Weights of a small image diffusion model.
Model: 4.73M parameters, 32-pixel images.
Training: muon at rate 0.018, 29200 steps, batches of 64.
Rows from block 5 of a small image diffusion model, named by matrix and row number. Rows with one number belong to one channel. Each number is 128 + 24 x the weight over its row's rms, rounded and kept within 0 to 255. All counts start at 0.
After each channel's rows are labels from the 100 images, of 14976 (inputs lightly noised), where the channel reaches its highest value: "peak on" is the class under the peak. Only what is clearly more common there than usual is listed. The data: rendered dice on a table.
# convs0: first 3x3 conv (model.mid.2.convs.0.weight, 256x256x3x3, standardized in use, each kernel summed), inputs 0-127
# convs1: second 3x3 conv (model.mid.2.convs.1.weight, 256x256x3x3, standardized in use, transposed, each kernel summed), outputs 0-127

convs0.94 [142 176 123 120 128 135 134  77 131  99 134 119 142 124 109 150  98 171  91  75 129 123 177 146  96 122 105 146 164 132 115 148 115  96 131 140 127 125 113  99 101 101 138 121 148  99 132 141 134 128 147 122 135 125 132  95  99 148 132 110 152 177 129 122 123 108 127 120 174 107 128  76 104 159 157 122 143 109 135 136 128 125 124 132 132 134 106 130 127 130 159 124 127 133 107  98 160 126 114 144  88 108 108 116 133 119 143 151  96 115 126 130 167 141 154 114 102 127 132 121 151 129 143 141 130 136 139 118]
convs1.94 [108 104 120 132 117 121 144 156 145 136 128 130 119 109 136  90 154 129 138 136 153 129 128 137 160 164 127 125 130 142 129  68 140 140  84 156 109 121 116 155 128 178 158 113 124 171 157 124 128 121  91 190  94  93 156  82 118 120 134 143  89 148 131 136 121 101 134  93  84 131 138 135 122 122 155 120 104 123 138 123 131  89 140 144 148 113 108 104 116 150 104 104  91 148 172 143 137 139 142  94 132 128 114 160 115 111 149 108 124 135 161 116 130 156 119 157 164 166 109 132 126  93 125  94 142 114 150 107]
peak on: die with five on top

convs0.143 [102 107 139 135 110 107 144 139 146 128  95 151 118 154 146 126 122 138 107 114 145 126  88 129 145 166 154 143 117 133 121 130 166 119 107 145 144 146 147 135 135 110 122  95  94 146 116 168 117 128 132 118 121 131 107  88 141 157 117 152 145 127 176 143 115 118 115 170 136 122 157 150 122 149 108 136 108 136 165 159 144 141 108 123 138 113 105  94 143 140 138 152  84 141 146  83 110 146 134 182 126  82 106 117 135 135 130 145 115  95 154 163 126  96 138 159 110 110 143 105 152 150 158 143 127 122 130  75]
convs1.143 [110 113 155 145 126  90 118 119 127 119 138  94 131 132  82 115 127 136 139 165 133  82 101 106  95 138  97 133 103 127 117 135 127 115 119 163 113 131  96 128 137 140 147 135 169 150 130  95 104 121  94 146 140 103 159 152 134 107 175 133 147 115  94 114 130 148 103 128 106 112  78  89 139 134 101 121 141 157 110 100 124 139 130 111 138 128 128 110 109 166 111 187 139 155 124 109 110 119 126 130 160 151 117 101 118 113 124 134 161 110 108 119  79 140 166 118 152 150 133 121 110 146  87 128 126 152 127 163]
peak on: die with four on top

convs0.63 [205 153  94 121 131 111 113  82 110 137 165 117 130 138 132  98 157 149 147 111 145 118 137 103 124 123 116 178 120 134 125 103 110 119 148 100 124 114 116 121 146 139 144 140  91  78 105 139 189 138 131 137 109 107 135  97 105 118 156 115  79 118 145 112 140 139 139 116  96 169 120 118 166 135 104 146 117 152 163 150 160 182 161 153 175  83 132 128 155 115 121 104 152 138 115 176  88 145  89 119 127 134 124 116 134 118  94 132 122 126 144 136 129 131 156 102 146 169 119 143 107 112 156  92 139 115  97 135]
convs1.63 [ 75 114 163 126  81 139 116 135  99 145 138 130  85 113 169 129 145  96 148 122 136 151 108 120 123 141 147 143 129 116 138 153 165  97 108 113 149 107 145  81 106 111 138 142 106 134 143 122  85 137 148 136 148 125  87 152 128 130 121 100 106 123 132 144 101 132 134 142 166 130  83 136 143 145 103 116 148 108 102  69 117  87 117 104 140  92 174 118 119  90 107 119 140 187 144  87 133 125 102 163 107  92 130 169 146 135 128 128 132 127 103 125 154 143 126 122 127  99 122  93 152 132 102  88 143 124 191 118]
peak on: die with two on top

convs0.166 [127 116  80 139 138 153 159 140 139 120 142 138 133 166 123 116  98 133 151 139  72 111 140 137 118 147 152 105 182 137 152 159 109 112 146 118 176 147 155 122 162  97 159 110 120 114 167 132 117 148 122  96 113 138  63  40 149 149 123 133 140 158 161 148 128  87 102 152 155 116 155 134 136 140 118 126 142 111 172 129 137 135 130 117 120 158 104 154 105 138 134 135  95 115 161 137 149 134 117   8 153 107 146 173 129 117 144 136 134 148 106 130 134 128 149 125 135  96 168 155 163  77 112 139 132 123 118 124]
convs1.166 [134 132 168 137 134 117 124 132 126 126  90 105 152  95 107 125  89 186 121 134 171 160 128 142 154 164 119 141  90 130 124 145  74 129 115 137 131 106 109 155 111 165 142 130 175 134  96 143 146 106 149 164 159 146 177  38 108 119 142 118 140 141 110 130 111 128 111 136 154 119 149 175 137 119 121 118 136 148 141 158 145 139 135 115 134 113  90  91 146 143 105 136 107  77 119 151 135 145 143 113 151 128 143 104  98 132 107 167 138 109 120 152 113 112 120 115 167 112 131 132 129 147 117 126 106 124 111 152]
peak on: die with four on top; die with five on top

convs0.52 [123 104 123 129 123 114 100 165 120 137  80 164 137 132 155 124  86 130 129 158 108 101  87 104 146 106 140 112 133 127 119 129 129 115 108 108 145 129 134 128 137  76 145 145  86  78 153 108 108 118  76  92  40 116 150   0 150 157 123 107 127 138 139 134 128 155 130 165 101 122 149 118 141 157 130 116 145 153 160 141 135 128 149 118 167 112 130 123  82 143 156 124  80 159 154 115 101 102 143 122 126 140 106 115 126 134 112 135 131 157 113 120 135 168 106 148  93 114 142 148 132 133 162 122 133 131 126 141]
convs1.52 [ 97 171 174 165 127 132 109  92 126  82 120 105 126 124 119 136 116 124 134 116 151 136 112 165 120 102 137 178 108 129 107 149 101 144 105 136 149 126 117 149 107 159 116 120 170 120 125 142 129 131 110 154 165 141  76 197 134 101 107 133 104 107  89  98 111 123 129 111 157 148 143 133 146  91 117 137 123  90 104 136 148 146 148 131  95 128 174 138 131  97 153  73 139 104 110 103 120 158 138 177 107 104 112 141 141 120 123 119 150  98 152 130 137 116 144 114 135  99 110  94  93 132 162 116 113 106 154 113]
peak on: die with two on top

convs0.131 [ 99  89 104 137 109 137 128 163 151 123 120 126  84 153 115 142 122 127 139 124 156 127  76 137 146  85 122 142 156 138 131 154 124 122  98 117 128 142 136 135 133 104 132 138 112 232 102 137 134 160 105  96 128 167  97 108 135 158 113 101 131 138 138 163 137 134 136  52 103 134 149 171 115 138 164 112 135 115 151 114 146 105 131  89 155 174 119 176 126 120 133 124  91 127 153 128 163 146 136 139 149 115 129 110 109 145 135 128 119 138 155 137 136 142 130 151 109 147 130 137 152 115 108 161 114 150 149 153]
convs1.131 [134 111 146 103 119 154 135 135  88  78 135 100 118 124 150 106 129 137 127 148 110 161 111  92 148 123 130  94 150 165  81 112 124 103 149 125 147 125  90 135 135 120 128 142 174  74 184 116 131  83 176 148 151 125 121 119 135 103 126 156 127 112 124 117 104 103 152 128 201 130 137 132 133  92 135 127 102 154 167 153 136 127 125 110 126 134 128 122 140 109 168 122 142  77 116 110 119  78 162 133 135 142 129 148 122 125  71 132 168 151  70 137 136 101 141  88 130 127 118 119 123 135 141 111 139 125 143 101]
peak on: die with six on top

convs0.17 [144 104 157 126 146 144 147 130 186 122 169 154 158 137 153 151 102 124 137  99 118 126 114 138 147 162 136 117 133 137 107 134 184 117 113 109 121 123 119 146 144 114 136 149 142 125 133  94 146 108 124 127  82 112 164  69 110 160 122 118 154 104 134 137 156 100 134 140 131 134 133 135 108 126 101 102 171 118  81 152 150 193 104 128 135  79 101 117 162 124 133 103 115 160 167 125 133  98 176 141 132 141 116 114 129 161  91 153 146 117 108 148 142 105 171 131 102 123 117 154 155 127 157 136 129 120 159 126]
convs1.17 [175 139 101 140 103 136 110 115 145 106 142 140 128  71 121 133 109 153 104 136 120  95 149 105  96 120 148 134 114 109 110 157 120 146 128 118 149 135 134  81 109 160  99 130 114 151 155 177 129 155 113 154 154 133 117 137 141 122 146 147  83 130 122 125 136 161 168 119 133 135 114 119 151 140  99  75  83 157 110 112 131 104 103 148 104 115 126 144  99  87  81 129 161  81 174 166 120 130 110 144 131 139  94 170 145 121 126 160 120 129 141 149 114 128 105 138 123 131  98 133 156 167  98  84  88 129  95 127]
peak on: die with one on top

convs0.80 [117 135 152 155 148 142 131 102 120 122 113 127 164 137 123 138 139 143 132 144  82 113 127 147 153 170 128 126  71 167  99 150 128 101 131 104 135 152 136 150 104 135 141 134 122 130 116 121 112 133 107 137 104  93 129 131 134 132 121 131 130 122 137 121 134 139 114 131 117 126 110 135 110 108 143 111 140 125 122 117 136 115 111 125 124 119  92 125 136 112 144 142 142 123 132 112 112 127 142  64 114 110  94 155 139  92 127 130 101 117 142 108 170 109 130 114 163 122 139  92 109  84 126 130 106 142 118 112]
convs1.80 [102 109 116 150 149 107 137 120 127 138 139 129 128 141 122 148 148  74 137 114 140 152 127  78 118 124  92 136 131  98 127  94 113 130 108 112 142 164 100 127 147 157 134 148 148  97 149 150  88 130 128 128 125 141 179  96 104 104 173 155 100 115 163 109 122 125 122  97 124 107 140  99 123 135 115 134 133 106  99 102 175 168 158 128 104 132 130 131 122 137  96 172 139 156 110 120 106  98 140 142 154 140 122  98 129 172  88  92 155 134 148 125 158 106 120 118 132 171 124 148 128 156 136 155 149 148 134 125]
peak on: die with four on top

convs0.154 [112 153 110 167 130 114 137 144 177 144 117 100  90 147 132  94  88 134  91 117 174 129  94 171 146 140 118 119 109 135 140 139 177 142 128 121 150 149 160 117 143 110 140 117 124  79 126 141  82 117 145  65 144 144  99 100 121 158 120 127 122 163 121 108  84 112 109 165 119 147 151 160 130 171 140 122 142 128 142 120 134 166 163 123  99 119 140 152  88 136 137 157 107 148 123 120 133 129 169 132 140 121 113 122  98 116 135 134 132 133 147 116 162 120 106 152 149 108 127 101 143  83 101 132 124 148 126 176]
convs1.154 [140 121 139 126 138 106 125 143 103 107 109 177 142 141 119 154 129  61 125 114 103 138  94 114 130 124 132 111 130 126 105 123  96  87 115 140 125 122 112 111 150 169 138 179 156 136 196 117 137  98 119 133 133 147 159 154 158 109 136 158 157 138 101 157 156 110 124  89 145 125 159  91  92 109 134  83  95 152  88 164 168 104 119 132 136 142 131 129 184 178 134  78  89 142  99 130 149 105 126 131  93 141 152  90 135 146 116 129 147 140 145 137 112 130 153  95 137 135 145 144 112 144 175 160 151 164 166  81]
peak on: die with six on top

convs0.175 [ 34 140 104 157 133 105 146 117 171 131 179 119 139 144 157 129 129 120 128 116 106 119 104 101 143 146 115 103 150  76  84 136 120 112  97 140 166 116 166 134 125 127 126 128  62  85 148 114 137 155 154 112  91 150 114  89 100 117 145 162 121 127 152 125 140 111 137 137  81 135 144 179 142 113 143 130 125 112 153 155  96 122 133 163 134 107  64 108 127 162 114 192 108 138 112 105 119 152 154 171 139 100 122 130 125 102 142 141 136 124 132 129 104 125 144 132  89 130 137 108 144 133 111 113  86 141 127 130]
convs1.175 [147 116 174 117 118 109 126 132 147 115 132 101 125 130 117 154 137 140 125 125 155 114 128 167 121 126 190 134 113 150 108 164 144 115 118  96 111 100 111 138 155 165 113 107 118 121 149 179 140 124 134 116 140 145 140 142 128 128 136  99 124  70 125 148 125 132  97 103 141 145 165  92 109 122  84 137 163 138 128 101 177 165 175 133 116 168 170 133 138 125 145  88 121 195 127 143  90 185 146 109  97 176 136 134 151 165 104  93 135 102 131  65 131 148 161 115 154 106 143 129 123 145 146 166 105  98 130 137]
peak on: die with two on top

convs0.253 [141 164 130 169 167 168 125 100  80  60 162 123  72 122 154 135 128 134 114 167 142 122 127  86 104  89  79 110 145 132  95  93 158 136 142 142 148 157 147 108 121 107 118 126 142 118 130 122 134 178 198 176 132 129  96  55 128 142 123 144 133 127 114 108 107 118 107 102 124 152 155 142 128 119 182 156 143 133 156 130 174 130 134 115 132 167 100 119 139 145 108 138 100 116 137  97 145 128 148 101 127 104 165 139 127  92 120 106 119  72 145 115 112  75 127 156 135 192 135 129 128  77 158  81 158 113  92 136]
convs1.253 [ 68 136 126 127  86  80 153 157 140 178 126 135 140 150  79 127 114 130 164 132  99 148 161 141 140 143  99 115  99 108 153 168 149 108 119 148 106  87 128 118 120 128 143 150 111 111 111 109 151 110  94  62 110 150 144 164 165 115 109 132  85 102  93  84 106  81  93 177 101 137  90  98 137 146 115 159 137 110 113 133 138 131 128 125 150 113 125 106 152 121 117 153 131 153 148 114 135 133 119 156 148 110  87  87 118 137 165 147 112 166 135 116 142 151 145 138 115 114 141 121 153 175 124 123 130 117 135 127]
peak on: die with five on top

convs0.212 [135 137 150 122 140 151 141 153 141 133 124 122 121 145 140 146 129 170 174 141 131 149  88 146 120 143 109 149 114 118 159 112 153 115 112 161 208 157 115 115 122 136 112  70 139 187 112 158 126 135 136 108 136 129 109  87 100 139 153 137 159 122 140 117 129 126  87 168 113 147 152 147 108 138 150 116 139 123 126 151 132 141 105 129 141  92 140 129 205 162 142 119 124 151 151 147 135 148 119 133 113 109 114 129 116 120 124 108 122  93 137 115 143 121 122 107 121 125 128  79 159 149 156 172 128 114 116 150]
convs1.212 [105 112 123 167 125 162 129 132 132 147 111  76 139  83 131 113 152 155  92 134 149 112 162  83 125 138 117 155 165 128 108 100 133  60 165 145 111 136 118 159 109 129 144 154 152  96 113 117 156 111 128 101 137  87 136 174 123 118 133 104 150 141 103 110 178 120 164 121 132  80 115 120 151 108 166 124 126 143 135 119 114 120 145 153 138  98 103  95 105 118 120 116 146 140 111  99 131  99 104 152 160 140 112 169 100 135 100 139 133 159 126 127  99 132 167 143 131  96 101 108 112 165 125 106 150 114 149 144]
peak on: die with four on top

convs0.170 [112 122 164 132  76 125 146 156 163 143 149 117 120 154 114  93 140 147 143 162 131 139 105 117 135  90 134 162 135 138 152 123 122 129 117 157 162 133 150 101  75 106 131 137 114 135  92 146 148 159 125  72 137 127 111  89 105 146  89 113 143 148 150 122 119 134 120 130 149 138 105 111 138 132 125 122 101 104 171 126 130 116 123 136  83 163 127 143  95 120 125 179 135 154 126 113 144  67 125 147 119 175 135 104 100  98  76 143 104 156 105 146 121 137 123 147 100 113 150 118 152 191 161 159 109 139 108 129]
convs1.170 [150 149 117  99 122 141 151 108 105 128 114 106 144  98 110 140 129 134 138 137 128 141 114 116 178 164 102 109  92 169 128 146 160  82 132 100 125 102 137 153 143 132 149 135 128 131 182  99 110  89 145 131 111 165 149 108 144 150 143 127 166 169 174 102 138 121  90 150 121 114 127 135 120 123 102 159 165 164 108 134 125 155 147 100 163 128 140  85 114 173 113 111 127 133  87 114 116 167  83 149 119 104 151 147 171 156 134 156 119 127 149  99 122 143 161 102 130 148 164 141 145 141 120 118 106 133 146 113]
peak on: die with two on top

convs0.134 [117  64  97 136 115 164 118 109 141  92 164 147 146 149 161 136 157 118 121 139 107  96  96 126 155 145 120 126 112 140 134 138 122 125 138 160 133 132 160 179 139 117 141 126 123 124 142 115 173 105  82 115  62  96 145   9  85 125 132 140 118 128 117 134 142 122 167 143 102 115 170 146 147 172 118 128 119 105 144 112  91 130 101 107 151 130 117 118 112 125 151 146 130 128 149  93  95 123 164 190 139 102 135 108 136 123 141 110 120  91 147 149 129 123 133 121 123 143 119 132 116 139 134 135 124 127 137 166]
convs1.134 [106 165 131 107 128 121  93  92  93 110 157 101 132  92 130 124 158 139 130 110 130 126 124 165 153 144 180 144 114 129  93 121 142 149 126 113 144 121  94 104 120 168  89 111 126 129 145 146 140 131 138 136 146  96 129 193 161 111 101 151 116 145 128 101 121 119 123  99 145 140 110 150 120 106 162 148 146 124 125 106 165 108 161 147  99 124 156 134 166 124 159  57 113 149 114 131 121 105  97 135 105 129 111 147 154 151  86 144 133 118 150  87 131 146 157 155 119 132  92 127 132 143 142 110 109 131 163 119]
peak on: die with one on top

convs0.201 [105  83 105 145 139 105 111 123 146 101 128 109 119  93 119 145  76 134 162 122 136 133  84 102  96 133 144 119 135 101 146 112 136 125 129 151 137 151 167 147  90 121 137 128 125 126 131 141 133 118 151 148  67 103 148 143 137 119 129 110 119 102 113 122 133  99 102 151 153 179 165 148 141  98 176 135 174 136 132 110 147 113 131 157  90 141  95 146 122 140 131 132 101 151 165 167 136 156 136 145 111 116 101 149  95  84 100 127 137 103 150  99 145 159 126 127  98 148 124 176 153 166 143 142 127 103 153 117]
convs1.201 [ 94  95 126  82 165 172 124 137 125 129 132 145 143 162 147  96 120 144 121 104 109 133 141 125 115 132 115 137 126 180 139 125 121 116  94 106 121  93 154  97 155 130 135 118  95 124 116 137 116 157 129 106 100 135  80  83 137 115 128 175 123 108 119 152  75 152 134 141 106  88 151 123  92 137 105 136  89 158 106 160 126 130 115 121 149 112 123 138 113 152 126 163 168 104 116  80 143 133 127 133 159 129 122 108 170 119 142 112 134 147 113 150 128  99 182 154 142 100 137 135 144 139 141 140 154 153  82 151]
peak on: die with four on top

convs0.231 [113 125 122 104 145 129 129 131 135 136 123 133 133 135 128 131 148 136 141 111 104 111 116 125 139 147 123 122 138 139 137 140 122 145 121 139  64 128 129 135 115 138 125 141 124 120 138 129 127 117 123 124 121 133 123 103 136 123 133 149 131 135 134 111 119 136 118 119 138 131 120 136 135 133 110 119 122 143 131 122 113 128 125 151 151 137 138 103  84 120 116 137 110   0 131 127 133 145 109 118 150 116 126 116 125 109 118 139 107 141 136 135 153 116 142 125 127 147 120 126 122 118 114 123 146 145 136 134]
convs1.231 [160 106 139 175  93 127 117 129 130 152 145 121  83 118 140 101  84 141 139 141  86 152 127 143 137 122 123 134 134 114 123 128 141 114 136 152  82 172 119 121 185 115 111 128  87 112  91 150 114 144 101 115 110 125 119 116 139 116 105 157 120  58 118  81 136 119 115 150 153 152 137 175 126 125 137  99 138 128 111 100 129 111 160 148 127  80 153 144 110 119  95 157 128 132 142 107 131 122  97 120 131 142 130 134 131 128 138 188  95 131 134 132 161  79 152 133 130  93 111 129 116 102  97 155 103 131 156 123]
peak on: die with two on top; die with one on top

convs0.224 [ 92 113 118 130 123 124 130 110 137 162 109 120 140 136 102 152 120 148  83 125 126 134 112 138 121 144 133 130 146 130 123 109 106 108  82 166 107 134 141 153 146 134 120 139 163  81  85 120 133  81 102 136 143 112 115 153  77 124  89 106 152  71 147 156  83 129 141 124 133 128 121 109 110 124 145 143 137 111 118 132  80 159 108 131 107 122  97 123 118 150 127 147 146  96 101 140 129 111 115 137 147  79 162 100 121 122 132 186 118 146 127 119  74 101 107 115 120 146 132 112 136 138 128 161 108 108 177 143]
convs1.224 [115 123 117 140 132 135  95 136 103 124 117 119 109 131 138 101 121 114 127 150 120  92 117 125 126 106 130 127 118 168 103 113 167 156 169 137 174 125 103 115 157 114 131  93  76 147 131 126  96 123 109 128 102 106 139 159 132 102 140 138 103 154 137 147 127 129 180 123 148  89 131 159 123 131 190 172 115 124 154 120 186  88 144 143 134 117 111 108 139 120 140 116 139 150 167  98 138 137 153 130  86 170 131 123 140  98 133 102 145 105 113 124 131 149 158 163 125 118  55 117 128 152 141  89 144 129 105 104]
peak on: die with four on top

convs0.45 [153 128  71 163 129 140 148 160 139 107  71 105 116 121 159 136  95 151 111 127 129 153  90  93 102 125 143 148 155 154 100 119 131 142 150 115 136 141 103 145 145  81 138 152 106 113 130 119 105 137 109 113  82 150  53  48 168 148 136 136 104 133 142 143 150 165 166  87  73 110 139 124 131 129 143  77 158 110 114 149 134 157 134 120 121 140 101 139  93 121 157 146 121 147 145 115 133 133 183 163 153 129 120 140  83 132 132 133 105 146 121  99 106 137  91 172 106 128 160 129 118 144 143 129 114 113 144 144]
convs1.45 [152  81 179 117 145 137 144  85 119 141  96 128 146 121 130 147 140 154 133 136 106 131 169 153 130 142 142 134 140 118 161 128 127 113 133 138 117 101 124 143  98 177 126 126 140  94 130 107 145  84 142 159 173  80 207  60 126 152 123 116 114 134 158 113 128 136  75 183 126 127  90 136 109 115  80  89 126 127 179 159  78 150 120 157 113 130 122 129 124 124 127 110 147 111 124 159 122 101 115 109 117 110 167 114 118 141 106 168 171 150 113 146  71 116 143 124 172  80 157 159 124 108 132 118 124 111 102 147]
peak on: die with four on top; die with five on top

convs0.23 [130 110 131 120 122 136 121 111 139 121 143 117 100 117  86 124  95 128  96 142 116 121 141 148 125 127  87 150 156 121 145 108 113  96 123 132 151 134 112 132 114 110 123 119 121 132 104 126 138 145 102  92 125 112 115  93 138 153 123 126 142 184 133 154 122 116 126 127 186 120 156  69 107 119 154 105 143 149 146 158 147 137  99 146 135 117 133 125 147 152 139 119 145 123 151 125 163 110 141 144 119 117 121 120 100 158  96 130 129 132 111 100 101 140 141 104 116 118 134 136 158 135 167 136 116 157 163 130]
convs1.23 [140 162 129 119 104 138 119  89 137  98 141 158 102 125 110 140 152 131 138 154 111  97 147 153 140 142 129 150 132 121  90  91 117 135  80 116 121 139 134 113 128 158 133 147 113 140 150 119 134 103 124 150 121 111 129 117 163 110 108 175 133 128 112 156 100 130 124  88 121 126 168 151 142 114 118 125 123 127 109 142 142 112 115 104 130 117 112  97 115 102 163  65  69  70 132 164 109 167  93  97  97 126 110 110 141  87 147 139 120 136 164 128 142 138 102 152 148 141 124  98 135 114 186  94 131 115 149 131]
peak on: die with one on top